config.toml
encoder_arch = "vit"
model = "masked spectrogram model"
dataset = "short pieces for a synthesised band: melody, chords, bass and drums"
train_examples = 26041
n_mels = 64
hop_length = 160
input = "log_mel"
win_length = 512
method = "mae"
mask_ratio = 0.5
loss = "mse"
encoder_norm = "layernorm"
encoder_norm_position = "pre"
encoder_activation = "gelu_tanh"
encoder_mlp_ratio = 4
encoder_head_dim = 64
encoder_fused_qkv = true
encoder_bias = "qkv"
encoder_qk_norm = false
encoder_parallel_block = false
encoder_inner_norm = false
encoder_patch_size = [64, 2]
encoder_layers = 10
encoder_width = 192
encoder_positions = "sincos"
decoder_width = 256
norm_pix_loss = false
decoder_layers = 2
init = "lecun_normal"
residual_init = "zero_last"
optimizer = "muon"
muon_scale = "match_rms_adamw"
lr = 0.0017
momentum = 0.95
nesterov = true
orthogonalizer = "polar_express"
adamw_lr_other_params = 0.00073
cautious_weight_decay = true
steps = 7600
batch_size = 512
epochs = 149.4
lr_schedule = "step"
warmup_steps = 380
weight_decay = 0.3
adamw_weight_decay_other_params = 0
Rows from block 4 of the encoder of a small masked spectrogram model, named by matrix and row number. Rows with one number belong to one neuron. Each number is 128 + 24 x the weight over its row's rms, rounded and kept within 0 to 255. All counts start at 0. Numbers have three digits each.
Before each neuron's rows are labels from the 100 clips, of 14848, where the neuron reaches its highest value: "strongest on" is what is common among them. Only what is clearly more common there than usual is listed. The data: short pieces for a synthesised band: melody, chords, bass and drums. In brackets: how many of the 100.
# fc1: MLP up (encoder.blocks.4.mlp.fc1.weight, 768x192), inputs 96-191
# fc2: MLP down (encoder.blocks.4.mlp.fc2.weight, 192x768, transposed), outputs 96-191

strongest on: snare (63); drum pattern: four on the floor (28)
fc1.118:177081144167129175166125123148120144175142172126127154112151109160113088129119132122109098138155106144112092136146117163120116150136137108081159072148137121144133127145118154158163155142160164123152072118117173132152161144105157116142125119121153127122100135176089158141162164086128116130
fc2.118:123151169076127123126104163132131141076160072150154115136074107096103120124113156155151139127180163092132164137107137088158151073105122119120120128081082152111142111123167120121103124130120108129110149124136132110103117156150159132151132123157151120173129122110184115120129124141135156148

strongest on: organ-like (63); melody instrument: organ-like (38)
fc1.116:122182146122149165109128132115130140123143142168122136147122130171133129097171128145093135130128118152111122143104115118098111073104125144104118158096144068122094127080137143105140076091132132145142090123163139121106147143119164137098110152123151154140134132103091176124145115132112150090
fc2.116:089133113118117117142122147143130174170133127144129134176121120118129146150144109152107181109146163117128112174136140127162134134158093147136147153106128129151111173154108112118201149112143119103089139147121117123069110152133095143134147149119122123102163129095153083123146172146144115102

strongest on: thin (high-pass) (38)
fc1.646:118092092132132108150115127128098093143145081117130138142108117149164105144180130137122116147095119111108113112119121138130144130121126152114124167112158159138092098134100100144136104147195138122122153119142110163122110117132151140164148114143149153128115143132136170095147131119129172118
fc2.646:152117169071138150157131167131129154131104131130099176120130121130101131130132131126139130117098093111138123146139172069097120138133136154100138090092120123143145114092092131149138119142076156117169121132117127141098119105133110149141068158157107136146127092162138093144098121133131132117

strongest on: thin (high-pass) (40); harpsichord-like (26)
fc1.403:055168069102131130125128158117124148091117136131132162128089081141100100111156173184135121146114147092126135183144095118152129106105054116095149136125141111092137138125108113169166147084146129127110128143124128136137092137144084130145136127151112130133137131113150129136120128120118108109
fc2.403:122116122171136132165157120121098128141137100107127113122159142131148158110144133111087130101148131157108097131113153138115060117132146113118159121117155118194145103139122163159133090123102107091144103119094095136122166118130124110120119127133130158150157104140101114147148133120148103153

strongest on: snare (62)
fc1.4:147158133086117136130129066133110147134103137132098089152094161103132119163125124127161131147141126141126123113130102131146142121078149105132156116075091129132134117125146120116137094153122138180114120121168091132131135156133139140164162117150177183161150141145125148101094157154103166141
fc2.4:118134167129108118104125141114115140149177146093136126119156091102144145091134126126149137145097111134106129107129083114146122160145129141144058101198124156114106128129117139108154150132123163132097149090103106122131113108112154105135105112121103133132118122131074131113130081157120146148

strongest on: text has "noise" (32)
fc1.638:121083116162118107110108133092108164156098108158122153110142122165114139158171105162109133146126189124123108125123141123145126121092089110115129170103072159121141156134108149090180181153208133080104126160131121113140144091145136125128142122132158091161098151156165110133141124118129138148
fc2.638:135109144035163127141133165132143102131173125099117067127133133102111148148139141130082104119139094149126090125114131137161115123145158103094124102169144129094128133127083117113135120133100137129139155132110166113166143165104175155097141150111112130137102148113127126108142111122120106172

strongest on: vibraphone-like (32)
fc1.497:127132133138158119133100123083110099093131080146111150108141077126176120126120112111150156172121176095108129116114155152099151133123138142091116153121140156135105151148119124096123123151125097108136094153136174140103108171121126101150159154104124088131118106140118096150092168091105118121
fc2.497:127130117091128169103166137157148105086119119166126099153161105144082142153171118111161137140134125156110075141078157117112125131173148151133113091127130108103113130129106168132097142128135111095128150123130159114067102147166117149125107134111132130157079094093176127160113153142162105129

strongest on: kick (100); drums (100); snare (89)
fc1.421:115105128121115108109097131179153101158132131123138183129158142109120126155154077191097062143124162098145169108090164125127125124127124106172118095146105138126112167112123082103186139093163088138119144137107174150136109140137115140121132120150123063080062157120101131110131159111123133068
fc2.421:141151085133122166131111155088116108108107144098108131142102101154120084136161119089128131125101098123133109103132121119109179159099145155152120151152129127102132127097133158139122147151130124111133146152117160138147111105124108139161128137123077125079148134134124107120098157077141113132

strongest on: thin (high-pass) (66)
fc1.518:089110110121100110130097153142148095143128170134137150127143110157143081182128114111130150138130147142141117092119143154142141142124147142164146122144117145155109116108128152126081138112135109117147096059140102162145160140140143155107178121120171130121136124127133123146134138144092129157
fc2.518:176158164088129137119091096094114122126136102158133127097119116110109133077113129140140084115152097088129177146132123114115130111154126144123149136093160175117134144096157118126151119148152195122141145173097139102119112138131126105108132152151162131188110174177129139125133115145124149169

strongest on: clarinet-like (28)
fc1.408:158113145121071090118126131160129117127119150137150137084137086134091127144159113165155144138145120127128097132131135151124131101113180134141135150133087102106113107099115110097166128139138067145085091147129142134135171122127097118127143138156131120145093150135163110151105146089112086144
fc2.408:121135151061139163157150119135106141111114139090107128147175099113115110072140092131114142129131167176097104097112097060140139146091127130110119139159082130126103125136117164174109122109157111120129153124113092132128133097089121158114141133129106139076168133126121149112155095063162110116

strongest on: kick (99); drums (99); crash cymbal (32)
fc1.541:133137113128123140149124116163107122162078129123096159112137112119109102143159085051118164137127136127119119107128117151129096140182122178149134123159123148109131113131095118073164117112129115112115164138120108169158139145128128145128152119113099118139107147115172088111106120128120138156
fc2.541:098171139074125138124137155135166132100117138135170116130104125129124074135156160156151126128186152086095093131147143111176147131115141147113097135093116150139119113124157135132137108115125118100163131141155129108129127112122138119134133072170119130132119117158128155112101082101085145145

strongest on: square lead (34)
fc1.525:158103158108095109143137155138120155120150087102105132132134149093131189130127117094143138117153127130120133125104122151095110094137131147112176098106130133170154132148117140185151096113179124112114117133141110143139115107142095097097168095130181132073141148096155129127134169124144132106
fc2.525:087099145108126151127167131127130096066102125130108113128101110126120153129169122158104088098128111134098107153139141091144114127134115132097121100133130068142107117131129131129122139114129135098138135135163137095096128134120093151133138146105164178118133125115124188109146130115121142076

strongest on: rimshot (52)
fc1.554:137114115115094104156114140126115113153148112106118118099154124129094141100120136130131152148115135110124132126130111151052114098178133137129162095145113118090124136106110116167125159120155166133202139174154102132118155128134122152120103079118125150115135122123153135170116113159097084182
fc2.554:105160085136141195094116106115167102117087154113132112110122152169101078131141136095133068125124107128137154146136127140140153092125110124174125175113173157144122121135133138159111107113105122137103130151097136146142145137127155173073137145162125088168119098138103140146116127109130139132

strongest on: thin (high-pass) (31)
fc1.605:104101125080092123133126111137126141135098126132125106163125121139132110141143134100142121176123145106132158124135144100099141162113145137155164108133148159156122124124091153158144129082131127120140120123099112142103147107105135121105113138114130145125114134177190123100136166133146077133
fc2.605:167167135176164131135125219154141121133126150124103156123145163114109146135098091163112104131125152122102086098118120112140144079095142115109113103122082120087144124110152098089097144106146128147097169124176136132153124125116111134135115100113129067084107130088130170139124133074119145090

strongest on: bass line (100); bowed string-like (81)
fc1.13:129043144152146171087141125152124149109177107151166092143134112140127131104125102120110115078111113092138136106118125120145134128103134137083149109151105161148133105133103141118104141091130169134126126131131116103107070113090146144148144103129110123118135122147125139097131101148148178119
fc2.13:146162139121119106142093187133150129138113118125129133125120096101112125175097138147183139131124159135149141111136115180079156155126164116165177142144119125114106144101129131074178089115118131090136128140112144138154135111158131125111153175131143133112122147112156101122117153170107132133

strongest on: organ-like (34); vibraphone-like (28)
fc1.207:175147164114159113145152133098134128143130130157117107133195114157122140112100085074124112134148121099097103097119159124075136146132111124152109106102155135118124131120115168154136151134150145111150132157136108139127117162124147150132105105163121098132119149150146157087147111127148109137
fc2.207:148131171164133148102155135132123144112146119122107104126081128141135117140128162155145094115133109129114108163111102112166117139071153123165089163134078119135105122132120070122097106099126138148115140122134128104155132075141123146120155141146116124127110156115118128115133069129143134099

strongest on: square lead (30)
fc1.119:137117107125145126120095167154146133096139096161155142098104111125129140149133141139122143098121123128131174145140117167143095154124101102070128122123107072124120109121147152126119127137091145147169118091107147103155142166147158161128138124118149105110126174160093134118117144070103144143
fc2.119:132129151106165119128144084098148124154130111103107109140081108161137113133137119158158100126137101092135132143120110170156129099098143130148097137151143196134166114105175147104135123103112153114156114143146121140130124126146122143097130148124106125162102160175109136121104118111120148136

strongest on: muffled (low-pass) (36)
fc1.339:150158097170124101158112088116159084140107138143114148098146118155098161097120104096174142130100121149086153127178104111101095164177115101148146186117068144143108124096134123145117133117147119150132116173121130119146115125101123146127152079143149128090137157124144113137146137119088119088
fc2.339:107129147105129124132136133112117106179160189155098114140122148141120096101075141166116100118134072118146146124131143075155124112131158090124145129092121094166126148145097120130111147119109130154133104148147168167135126117128126117143139137142135099089135153098165082127115138138150118160

strongest on: marimba-like (32)
fc1.78:143114139109153121160131071147147124150124168161135140144144126163126148179133188104136157150088130123132165104101154121078146100119160139168106136138101116109152124121148107138152071126133132114105152157123070132111107121132144141135131149118188116153129056088134128098120114100189164127
fc2.78:180146117128147106139146130172130118150103112142092158138090122107124137142133138149153133135102090157148117165067136119171128171123128113077159097096131094139113155141163132120117145122119135109139115135148123116142173099144129121117133145109138108093149128150116170113100097091082125098

strongest on: vibraphone-like (38)
fc1.28:114096126110121140177121114154086115136125150165111177152114136138117099178187104127108103128109139095138156102138101124132110119154090131168112111138124119109107158109093136122135114120156125154098138156176147154072132176100120163116159111124087133131120118113147113094145112118155113093
fc2.28:125142081131119116110124134172152130119098143128138131124106096072067125124149089124131161127136148150117109130120131121140169136090177133123121154117127131113152096100140144094091130107115124137113153122146154135143131121131105118185158069120117131128132101177157184086072170095099139110

strongest on: vibraphone-like (47); marimba-like (37)
fc1.611:105104112121116124116115092123134120134133114150150076113144099152143077161132094087141090125127080098137135078158155113126115139117102111100162097162149144138146148119104130159158147167139112072119118141161155146147166157165112108159112167138120119134134150167160088165134145105127110135
fc2.611:138127149117147133124154144123141158111143160102113085152146139116132107119064137118099124098142170147094106097121108138158147113149174134097097124175111135134160103131137143119137128127149113116144111136110143136116096108091133114159166122106129139120138083092107137135172137120143129128

strongest on: kick (99); drums (99); snare (82); crash cymbal (34)
fc1.365:130140131143163153095117131127121122143130126129071157098153089120127125146142139098144109130164119116107117159132172150147075142133115165109124106145098141145120101108126117106179113093084101133192166107116105139155157107154116127074144129102163109130140109124135140117128124153138126139
fc2.365:103149107130107122155111124130117115102128193125114138117099154130084131117107137177148138129154121119151117137141143127133141106126140094087112121092151128124101163157084160122131094145157132116142098138133160117079087147174136136164140120171082121156146171163126157114132107102111164143

strongest on: square lead (27)
fc1.32:124118123108128142141146171146105099145094134124154132128122089120135113116124166099084123081094108169102121145126125118132118158151115131152157163088172141130080099133066133142155099118110158152129111108111093134130165153119122139105180152124122123132126095108123121151148136125120097146
fc2.32:112139106142123116154129118129147084136139066117105068143165145155150141146120127094156138156115124127152120120092136102140110128158133139177124123153150151127116099121124125150142138095130092092124105080117131160186152122123141070085140132108106077133100122117113062141133118102136083144

strongest on: marimba-like (31); thin (high-pass) (31)
fc1.336:164113101115113149121085117143148116136070111114106137137149152158132147101110145104099119151095146115110133157148115146130105145104132131189093124173130085142120118107113108121135123118132131123119131140147153123086125116070132167119149136169136164165122089077098106112103121096128117132
fc2.336:177106111110062145100118137137141125102148116130126159120168108150128168087099145126113112123116125087119137115113130130125154157093167131134153122146121129159132166139103142111150137121161161124133117099139142158114132108113137168120120120142150151129142164115130124107158135110101175136

strongest on: open hi-hat (45)
fc1.130:125151129170182151142153107154093122164112121142155138124154166106114101089097115153124151171107111132104098150124147175148107142137127111097153162126152137136109112123092143153115117143165140170158130146147112125141157144140147133127174122137124129111130159133103156156137114111119130132
fc2.130:112099147141116121118082123130156145091113133093144139151107087165148135095177123141128101093100133139170117122106115122129143131142121139174126105133104086132130111136164163139157140118140134115125093161109127180111129099114136159103115146128093128103133134120078119127108125133127138077

strongest on: clarinet-like (29)
fc1.540:091139112115129120112158148155146164114188101082153153147126098118145126119114154119140123139131140147108131118103167146116105144148087140090076153154097171152159127112113110086146099098124134182163152114099134122126139092090136136089171141133124109137121135109117155130130089134183081110
fc2.540:123094133077148138104088131146122102144125152130143099100128126120111089061115133136138120111122138163145144115139086199159098147153150121127095178179117178130164122140148158097150137132132160151141116134092117095109129108132120124125169120132147133141128114157082149130125124169106152123

strongest on: shaker (51)
fc1.598:144100105121129156104122126149146122147148143132157201142105127139104084164182084134150126146106132136108119133127113140151107129123100146111152143108108104092133170133137121112135144135130153088120142129160155163091114140116080120160124157137108115137138171122112143165131108122114098102
fc2.598:120122158141110105137103146123102137112129156153128113133149118148165157145103164165094081133191133132137101095141144121110159116088154135112128105150098085152165110112175183091093125153140153122127096110124156144131138103150178131150130101091169095099127106146128118132133141101145136101

strongest on: rimshot (45); tempo: 140 to 150 bpm (27)
fc1.603:138082119120145126077136090133141085125148114092125090126122153174151138114127155122117147126122111152137110123140083110147139116157135125159047097146150095136114130169164109139130136100122134130147143162137122128121133115110150143145163179110075128139106154108091139152115114146156095103
fc2.603:153089122112124087118119144130141143144171140143168178143136085134147110103157149142118138154133138102120112096136115131099129141102107127064103139105110135119139181118154120168102135132167149141133141099135134113094119086147109130104109133156138113119106125131146130136085143156153087058

strongest on: kick (99); drums (99); closed hi-hat (50); shaker (44)
fc1.524:197103168093128111140139136158100142138109170120121100152142126074093141118129137120122100115153113152115157087129165146104118131079193108116140124130103127132145131132159126105108087139160130118125097109134118127156153168152115109155143106115188102151102136173118192113130160180161134135
fc2.524:130129144103153150089138120113158152113131128166157145130140100167091095174112108147196176136151159085098127122160111106131120139129137122141101123146125156137138137108098147111117118077131113119121114084122116147147113081158120116116112117102174109163130123095123124114141088160131169127

strongest on: organ-like (51); melody instrument: organ-like (35); vibraphone-like (27)
fc1.747:129093151169129138118206149167066098127075124136115126119169116131112130134133142139176204116119131121117069138149145125106125160107118145142097156110101151125111127115141135134094127116186149126133145137150147108119137064167127129139136122143137133132132132135119141160120139116135163144
fc2.747:166152119131150134138129150130110118117080119153143080125100156159135110071127148118086126083087125115167099101153114133125119135110120103167131114132135161150096158147126122124139136108169101152176146172131145130129105081129166111093091122148108109101147186109116122141116121172106149123

strongest on: text has "noise" (33)
fc1.76:130093119156186105103144113128122171167155149113121088113093119104095092105114118128129149127131138129119116153108104114121129156132143135102120115129165158108103158143148123119140128136127150086108112146143157157159118110159133148164122140150068121119167144131139112135124130121143083145
fc2.76:101139114081108165110094111142136075101108125151169129123112146132129111130120120132127112098092091146126145102156119147131116129104138144177142181163120123124122149100142137143118137111106116160146142110123106116107140142126116118132182136146165109149112126143131143152111102133128160125

strongest on: marimba-like (43)
fc1.521:146113130166139125117146124149134124091076124115082121151116144111134102110111118184086116133130133126102186123141118101121141123144161117203130116132119123120104138171128083136107138095144122136104153139126125135091124095136158128101152131099148125132125111150144175097129108139132080158
fc2.521:111117102114156127131147085153099133148148072117117188128109193140140111139067125154114124127149145130083116127136147143128145113128153151105159104110138137177101138105094128139113160130183139114115127136193124147159146115092161136127068135118149117148136128140132139129140138142140137108

strongest on: shaker (47); marimba-like (34); vibraphone-like (27)
fc1.388:106149143138144103090152179090135131108105123120125137106093112114130102072120132127126169164114134125110133117143092087151089134136103150125132140136106111106101154154133147122139136153120172137107130146122144089126114152127133112166151141098115130123160105075130109163164117136126121122
fc2.388:153105102116112151104078098139066159173099143129099129149163105120127150100144096102102098091088113111165152115106182113144123101174137131143125101083155176132143107105071105156128147122138114127121126125107096186088104133112113122105141142134140141084137115142136101118107145092141117127

strongest on: square lead (28)
fc1.416:192103131103115170111134142142119139114112152116114161156147101067114100144142124144125152126108126119112118120120155102130134123070182148136104151098136136086155136111168148125138115110128140098111123118150075159114165108165102163118129168123134156134136108124132114142116126133088093145
fc2.416:114142119140101109121106156128112110107150140117115098106093155121123109126111105142119165176142118125138133142150132120128123090170097119137135113135123049146094153130135112099138120116078146143125130139115174133132117182127117106189149089105120108135132147131097161092122144110156172129

strongest on: open hi-hat (42)
fc1.679:151127154150142129148104146149107091116091157133136145128126143139168184166127133126086164139126121107122120147146121151158151113132162120154141145104145146139141119113133136075138114129097153163097146129139140089156129140099149119164158121112185136101134137113165083157093135122089102120
fc2.679:104148156146135124116137120111157130142132129119124115135118116146107143077119141163146097103098149114116102150133123102137152128063139098130116080127107146128128144112146146131150130121143144143144087147095152163130137125137107119122130157106116135091117134128160142147090097138136130121

strongest on: kick (100); drums (100)
fc1.624:135078117160124061115119132138125067140144137082113094181160099147135163164156121138123136151121151123135137124087157109115138086155150094166121137167126142144165075090104124157155126125144123120125127119161115143109086154101108131126133123086139165121130096107116104117128144107149124096
fc2.624:157113129140132076117103118126156105145121142089123152105140107120148114118167133085174176144148132148106122096127146143132133109118096137127104142155142100109141122122109139123146154103123116085123122137112105138134100089160088133112102126075096147155116120126091136133097155125142109101

strongest on: kick (100); drums (100); closed hi-hat (63); shaker (44)
fc1.452:126120152136150176057151081117121128147155121129158159129129122100138105172161108115133117140118126128093131104142104144121137130100117114114132129073120121125105120147133167127114115122098115160108124134096078077130120126119097142166104131146116122145118148164076163124091125078115102145
fc2.452:088169149125150049125110178117131127109073130142133121121139117101106096147108109097139137145118128108085121127125179095140091145190135147155148152170143104108139118123132119139151140123139151154134103124124158138115087143146131138103131172106125143131130130113148110141189124101120131122

strongest on: thin (high-pass) (30); marimba-like (28); tempo: 140 to 150 bpm (27); vibraphone-like (26)
fc1.131:155103117131139146138116115101128139148108145136119096132149124148104140113125126109129162160146123175155182139118128146143103194146162092136143155084125140116123154123124135163114101110124108120127159129100100145114120120128136155136168122118131123120196071118141108108109181120111152167
fc2.131:135180166127165080155140171132108146131134114146135136079144168125125139104095136158126137113117102091130166107132121082117129113168124127135126140131125097103113113104126145098123155143144165130157123120140145157151133161144107134154104115085110107124144168088124187131131105101132110119

strongest on: rimshot (51); ride cymbal (30); drum pattern: four on the floor (29)
fc1.627:127128104113089076089130157106053129160101146158084136125133151138118114098135124097100133130099139085131127138131153130136123130142145123088163092189111105122117114132093113136105148161121126066161122113141112158153137159134091097175116180093109148139131085115116149098146145133120130138
fc2.627:124139142107131175164100105143128152131153118090158149124159142153129139133125105129153137115142135166177103109106132108091128171119079138138111137099122087146151160113140116144161106097160100154140151121109154109131129111144066108105112133113086137132106169120132110116114143127125118157

strongest on: thin (high-pass) (29)
fc1.87:163110142122140094130102086106115157114157123147118101122132127151117123101157170103108164148101144154179119116130134142159150128125137124139116124127083141056088141115143142126140119171154129144073114083081142118145114121141155138121086130151098148106122126137137144162125128169079120159
fc2.87:125131162127145131113092135112166141113126137147142151142190111141163094130128056113168119096144169141084140117128114156127109083118152143133125125173147114104126084092159132128163168076155168149148123089151086118147112138139115150138116135121129141119126124142108150131127104104164142150

strongest on: open hi-hat (47); thin (high-pass) (32)
fc1.764:131142117136131145123100167117111122124136115171158121107148126133157201138151083139105129163147136112177144105158102147104141106096119061177148137154100121109131138129082146132149079112146139136151118147107125090132111126129151097134151119133129207084110117057131118119106109106109166155
fc2.764:111142094149137145134159088119146122125149122091142159151078162111094109141090120137105134125135121149147122123172138179170131152110161157133110113090154142097141118175138116109126103098161137138158124134111163120144207166162115158128118175149084139155118126126108141119104131140110103136

strongest on: muffled (low-pass) (70); shaker (40)
fc1.629:146114101115114118118162136144113106092140124111184097080114138132134099173101137129137113122122111187085154154109114166099130132146143113169136111104101144133126126129146146110155129135128129132140123162099122118077125121144165152170155139131135179125149116116163126110109135163145125129
fc2.629:091105111131151128092124128117129116162127107122099194166103138164152144139130117141118104138119103108136142108107129124129137127083102120089126133107147170126144160126169124144111128151126104132082106103159159132115111148134117132102094119178132107163098123130123150141117116096104098106

strongest on: bass line (99)
fc1.651:112178133104152146126133130129153142149142100167124094143152135134149107128147118162144132153133151115120161152117153123107143109113119111110125130115096115201116125099112145134137108133113166134108154113090156068098134140100146120129171103162130124126100150117129146097114106094138109139
fc2.651:144139133130080123091108099141113114119157091152164111092109165156112096116149149121155104161096071153118137153149122167116163135125105146158102121150159145115145138147171115102132119160117161118106116156098079114124157135124142175143140136121166140146107162171083118139143137160110119106

strongest on: open hi-hat (48); rimshot (35); marimba-like (30)
fc1.498:143146146121136120115095122099138108147076110141088113134122057132142125070120160146092115107127126120119147103114156084133104135185121131098142129186111175140153124128115100094118140140181144123164102161138082156161129163130117095174114138108177093125141119090132111107175112117133120131
fc2.498:157089160106162177081135117088106148126129169149167100139152135137118136105141073099144159111133169160153113139089088126121124119106125100148097101146144122149152110140129134124124165162102113149122151141124108153143091103122142124122120155138101096142142115098143138119092111136172137168

strongest on: text has "noise" (31)
fc1.270:092122110125092159105146113106129147162138148133106153176057152084126110129150120128102122084124138109131142130137113117144188145155107141171113104150099144125106119163124130083135141119171113145088175145118153138138136160144140152137159124110081138150132161136158086150128143132125115131
fc2.270:140125125120136163134178166146108113105128146215114103143130116134129131123116115112128136159138120094118118134119172092110135124088109104120175159111168096129154135109118111131130142118107164114112111142130159102121093107133108137124128099085174117131097135118134091154174105099145078121

strongest on: organ-like (46); square lead (34); melody instrument: square lead (26)
fc1.360:135154103134132156116178136173138104133139130111084087153149168166070152178129135115164111141086144122082102130125135128116133169113131182127138093154125111111101085094108155089130125133204115126130090141109132135106147126130135111140101096122124107143103146125133147159131152110129152144
fc2.360:178126128157079119173114130162105129103140124130163113134084159116156154111118138103122124149130105105111145108135087133125162169125126118143121072132111126085129146135163108142128132110149097149146121152129164122132142081109128134111132098108143125088153169197135173145098113124105147174

strongest on: plucked string-like (27)
fc1.79:133135125162111149111134125170109118130122126141150162136133119099172153139120106130119106117147110148071173146141101127132093160152099171112179114106113137111126099145101103136130142135154125144102118089096123137152111140106131128120107075130133118102101083145121127084144120134102132137
fc2.79:119128181082145127141075134127131178126142127166113161168121123123136107074151121133122135131105125106147089123058129082107170146122081145091090097125111120155133129149082119163107132102141112141127120146110075100103139066103116116123121136146160114157142133129142098166099100145169125150

strongest on: clarinet-like (31); square lead (29)
fc1.642:153108117144154147125129099141156127138107120166143142135105095107117140108143146105143124095174170169163158163116135132171147134146109098152138171140142135128080139088140118048152125120192151110082147126150127106150168141111121113124156134143088135116104137153153119107100138132110154141
fc2.642:150124165094109150123172153133112127087135117108126149138142102160106115137105152128138136174132099132118140117107100084097143109147111132149127125099128089129122104146173100129112166135083113127152101085136125155135143124143119144137108159131125145090132112113124159106121031099107108172

strongest on: kick (100); drums (100); closed hi-hat (66); horn-like (56)
fc1.333:105112094133135135134107095160143156136157124146132061136129152186100075125127132132119131139122090149115160160124133124127159106150100096103114138069141129145142115156141128078102111100112114194156119145142117114112089125150103123096139180162141163146112141109108125110152154151123091171
fc2.333:131122155132106081105117122152076098127147119100144136122104133109124105123125137166131109136114140125088123129144142135149125172139101110152135137154101135098146113186149150107127177116150165137099113145109121125121104139126141156107132128122143128110123124151110090170159123107130118079

strongest on: rimshot (40); square lead (27); melody instrument: square lead (25)
fc1.727:105122097135136075148109159142087126125148129085157112134141153140151153137131125152144118144119178133126121147160121097109119102151145120115178115132119139149182172099143118101130117112130113146108126167142133138129134145136076106135093113139096141114096144092168124128135121119067179168
fc2.727:161187103140130174140147153133124116079089098137126140126081145115112097121128138087105122140113069153168135072109133132139111091117132119165092170146155105125095101133144130139154129099108143141168151149106124119128144124141172127111110153108136111141124117155070108132088089143176135111

strongest on: bass line (100); bass guitar-like (81)
fc1.175:134145164090147124165145126162125121119108150090136113110105084102157120097153180134087149139145127100133140155143121139155120092152115132116094124172111088144150118119098146089117111069107137155154140128136153130116107139141096124140109067163134173116164151122082143104130130148149130106
fc2.175:118115132116115119191147112142125143126108141120113097120146144164082119114114140098147130134173088118143131122125137111124161114120159110165117112114164148129141136096174115114161093130122153123124143137144132108145141103117126089107163140129154141106127156159121097134129098126097076126

strongest on: square lead (36)
fc1.413:150098098109109131148117150154150109121130101162089132112124169147135068111122127150073128132111132098112142150110139082141125142170093152131128122161173125125125140135091075160118148171140105098125124153120084150144149149134158115133157109131168115132135107069150136143142143123146098127
fc2.413:097106122149150136040122120136124126108048092122124142133165119151151144126137111114143141127096107156111091099137107096141115129177099168166097107127137123103109126119140137144140147114157110132100112118105129145123117096141118116126123159108124079140124132097133143139118121143138147133

strongest on: square lead (51)
fc1.253:148129116150087162143128134132068113137114138131104130150137134135101154112150129141126072127137142113136071133137146116106138151103153063130127122159193150108139107116126142118166131152159112115116099187137112171136132115109096149099107170163083146115119111165136121118130162131145136133
fc2.253:098175128104082066151100174117115145127139116108145080145118119142117137141113147124123158165083083168103131156097125133151143105133137145177094143130162107100108103122149106157110086117122105112131152109107131120089128131123130139158134149177107160139103136125098142144137120127116106140

strongest on: thin (high-pass) (30)
fc1.652:130129179147131154115121108157126102108138108093141115149097113118151064126114125174122133097130128110145114118173124126104125178125124154117113109171153101141142130166099142087135134140154150119107145140143122075127136143136135109139111164141105118133171133139140132089131162148117106120
fc2.652:136137106144137106132117160094132156096097168145127124160150147141108144097105127122139120094158149121125069078127151094126144121103159123112149083143136159127126114110113153113054150136133110084130115127130119167156119107135120155152134133154135154130136059096158123131127146131171127157

strongest on: open hi-hat (43)
fc1.476:147131135163126181107145140110108115130161118119117110112170116153110105148120154124120130119138136130110127132144135111117123106141113120102131135139142168132134105112143157099151137128121110133188091151111127158117102133159140123101142110163109132085092102131132143103112182109133154132
fc2.476:113135138110156090143097106139145115126094163134138155134091137111125117111112075135170107143128120106227133184099136141154126119096132137168144149138149143146103123121114093179117133137114149131099163133139156093153121136135172142127135135138126128168184170112133139153146107122143130128

strongest on: vibraphone-like (26)
fc1.158:097109171099106098113115087126106127114129098141114131127119119134110126109129146092142142083148215118120146139150174115147158141107124140127131088156145135118116086121132097132115155167156118168144147156130144171138123152156134098107152135132138102118142042198172161110121151152115128116
fc2.158:160158160140131136105153173097149140121137161123105089152160135135119087117137116120136119109092161147113109106105085129154161159091149152121106158141117116097109128105108145161140143093128141141094150138134143126149095106124091134112119136108107161131127128115085146138168131147163125152